{
  "train_examples": 197500,
  "color_jitter": 0.1,
  "arch": "resnet",
  "hidden_act": "mish",
  "avg_pool_shortcut": true,
  "dropout": 0.1,
  "momentum": 0.95,
  "l1_shrink": 0.003,
  "max_steps": 10500,
  "batch_size": 64,
  "adamw_weight_decay_other_params": 0
}
Rows from block 5 of a small multi-label image tagger, named by matrix and row number. Rows with one number belong to one channel. Each number is 500 + 25 x the weight over its row's rms, rounded and kept within 0 to 999. All counts start at 0. Numbers have three digits each.
After each channel's rows are labels from the 100 images, of 14976, where the channel reaches its highest value: "strongest on" is what is common among them. Only what is clearly more common there than usual is listed. The data: pen-drawn characters of a made-up script with 800 signs. In brackets: how many of the 100, against the usual share in percent.
# convs0: first 3x3 conv (model.blocks.5.convs.0.weight, 192x192x3x3, each kernel summed), inputs 0-95
# convs1: second 3x3 conv (model.blocks.5.convs.1.weight, 192x192x3x3, transposed, each kernel summed), outputs 0-95

convs0.183:479532456520527484472498515491482475561510511489460494484492472468508443507477537536506514477473487511510476498537505496477495496454460509502519513495485507465534502507485484501531480509454483513466461533498539473475523542477466515519470526493449438445496548550510486484477516510465518521
convs1.183:528512494513452502517488526530501475485498445542545506485480474475485482522515467504480479507471476524424474461478483514492496481523530494537500500493468547503502494485497480470491544467546493486545495496497577537466516479505546484508474517570490519521540510461491503476485505474483475515
strongest on: four strokes (58 vs 22.9)

convs0.72:533505522483496502465496458502514471525476521503537505454522466538519490495516482441473494437526509459477516499478483533496485500505540498479465501534493453446497524519513476475470462479489473490502543488514484500447506499464504528484460515457534531562538573496481494509498477469526500531
convs1.72:494509477490500491496438524498518486471495460517481495513487488491451471473510466482520521500465504558477449485521491469510529481508502501460526507455444553503471501488490502480521467498501469499459480496447496513480487480534476513452506510515477501535479492467457494473510524468483539515
strongest on: thick pen (61 vs 31.2)

convs0.133:505480492519509462477492472515467467496470522493508478489533491506477498502502482458458455497506469481425496488509466491492496488486504476346489486484477487516504490506481483492499475484488461509496504500494486508495499485469491475488470502491549492484500502523502501491479476499495493561
convs1.133:513484494510488503553481442482504520478509431517522489490554503470501483506505498477495525517505474496481484516499488490468520528514485492450461508519501498478518499523501517471503515503502502475506507485470492469507505499521492485499495474503497508499483503524512514482467473521493444705
strongest on: thick pen (97 vs 31.2)

convs0.147:510527492514549491500494489510510489481504470478501539493532500514458488528565533505517521498534514492441495537475508564489533508489518511484499524480513471464519539518479461469479469486495480507567478493501512532468492536515501499510512482449493504537468510455501541512489508519478492476
convs1.147:486474502487478458489475495509498468473512522504488476481506484483489511467496504477504495453494507501554504467449447488541521499492520490501486504504493534521507448524477534475532493476472529505485516570448534563475464466506479490473483473484492485454518489464467509503476459471522485469
strongest on: four strokes (66 vs 22.9)

convs0.2:496482494505530490489495499514515505481516520501476499534486507533482550503498514498528513507523467493458501499494539566524480484506477514497477464506524470543482478477514525490531490496480528519514469541471477500490501535530486452473486484450543486444506465475498561466508514579506453458
convs1.2:489477480518505491505482525509505507513493497511511473524490512474522484511522478523542534516491487490552501462501477481507485502453496491514481503491476532482479514497526484488552479545524487477522484526534487543482506471500477484502522484449464486477557455497468468507475457461437490450
strongest on: four strokes (49 vs 22.9)

convs0.1:503516506448487452486517497467503480425487485466571497477515524503473490470506477496450440480481486522468522514547472519484483466492517481473537473498485466547504487520460485486540502574513499540467478468537497510518483452483505476460497465529495531498494487498514499498542480493524509527
convs1.1:510508492542466466523509493499507489486485480503496483506520462500510508465556517474503524548504472474497558484498482499481530535468459491462508509500562476528491534470463483492443487494469482501540527474521476480531461521455484434489486475500518482502485478465505471488487502494512470588
strongest on: thick pen (69 vs 31.2)

convs0.8:514494505494478471475490489508478475471501483499455520504535491491522484483488481490523461460485488478461503504487505498465482484527568518471473515525508498529524462471447549562442488466464508486572496460489466479499497503487479466497495513536520485471496505491468486503489459466524477536
convs1.8:471510544515507501512478494471494486508509471505490445500491523521472451501471485499492501496492510488488521428457487510520572500479459492507471515507504499476540508545452490525517524504471502506518536500489472506521498479480482474480497541496490483530532545476480482483539466515479495545
strongest on: thick pen (63 vs 31.2)

convs0.176:487496486494488472492550513476518508507481534522508507468504509505504508507509476504482446453492498464459497512479468464505496493514479515375476473503475508515482513487495513513474460477489438499475498499486504484521513463466487490469465506495537501493504525490507526505477494469500418565
convs1.176:540478524514506485526499434486531494483498428513508500493544533496501475505495483497505529489487514495493486511532512508466495484510488497520467504489488501504496493486471539490510486504505482491472501509485487472481483494496503480506531496482465509508477540489494467504509485491479476715
strongest on: thick pen (100 vs 31.2)

convs0.123:494476497486473480488487505516512508461523515491509501445499502476524500475496470504498485485454504502445503530470480484497495501486510503388512486495478515529466487486518489501486470479489456490472497485491482485506489472488520481487482521506536493490504496496505496500486485490501497636
convs1.123:502481543513484511514488467496506515487499469501519492467518515507490475516505470532511512501522513503510515521533497491481504458532507497498463513502485471489502511464454540499523523518495515469475539490514493497493509482502524514506481495504472512490483503483511495508536507493474488726
strongest on: thick pen (99 vs 31.2)

convs0.170:513560500495547504491458498526491533484537489510509488510519506496501492518520534489495483507464498491523490475491437462476510525500556493460418478484516511494490521505521501478493496483488495538473528497489485493515516454509469488518499529498499512491507557493514455482479509536523494508
convs1.170:513468506508519452542486488494469490501485499500502510494481488489460489484492513453516478445484530532458507497515494484481515471492463487524478489499488477469475521528503456530451483478510516510436482497486507510493517488519491509466516500527513485505504511489470502482514465472465449476
strongest on: thick pen (64 vs 31.2)

convs0.45:472496522532501491483553501488496493485434560487492485521526497474471545467452550554494497484484476509506515487471459464468532475525486491471473468496485500523494449518512506499479465485464486499462498490448437511518488486464485486482485481542501473491521486477469474473487497526477519506
convs1.45:503469533475546485505483523478460469541497521501497443534495502512480519510535471492493508501494509510513523502491501525510516548481482495544483524495518505536512507521549487501495490541522517471507490522539523505502514474502502480503514502465456523492492446489485496483489531521460563518
strongest on: four strokes (52 vs 22.9)

convs0.23:508434536478452485487522525520470494465504512478498495469501502476502528500486490478508485517486467492532493475506506510503511464481511487449508517473476487457484449504504477463464449502506522509540471495471506510512476531473490458557535474485532479475482515468461454491477510526494484457
convs1.23:479517476472498478458509509499458512516517517491493486463511498509484501531535485484519539507541493495536516513491518511563503482512467490484461464477487491518514520539496512488539446490498477491513511496491502480492493495482497519509513495495541477483533549476508481546515507483519498520
strongest on: four strokes (50 vs 22.9)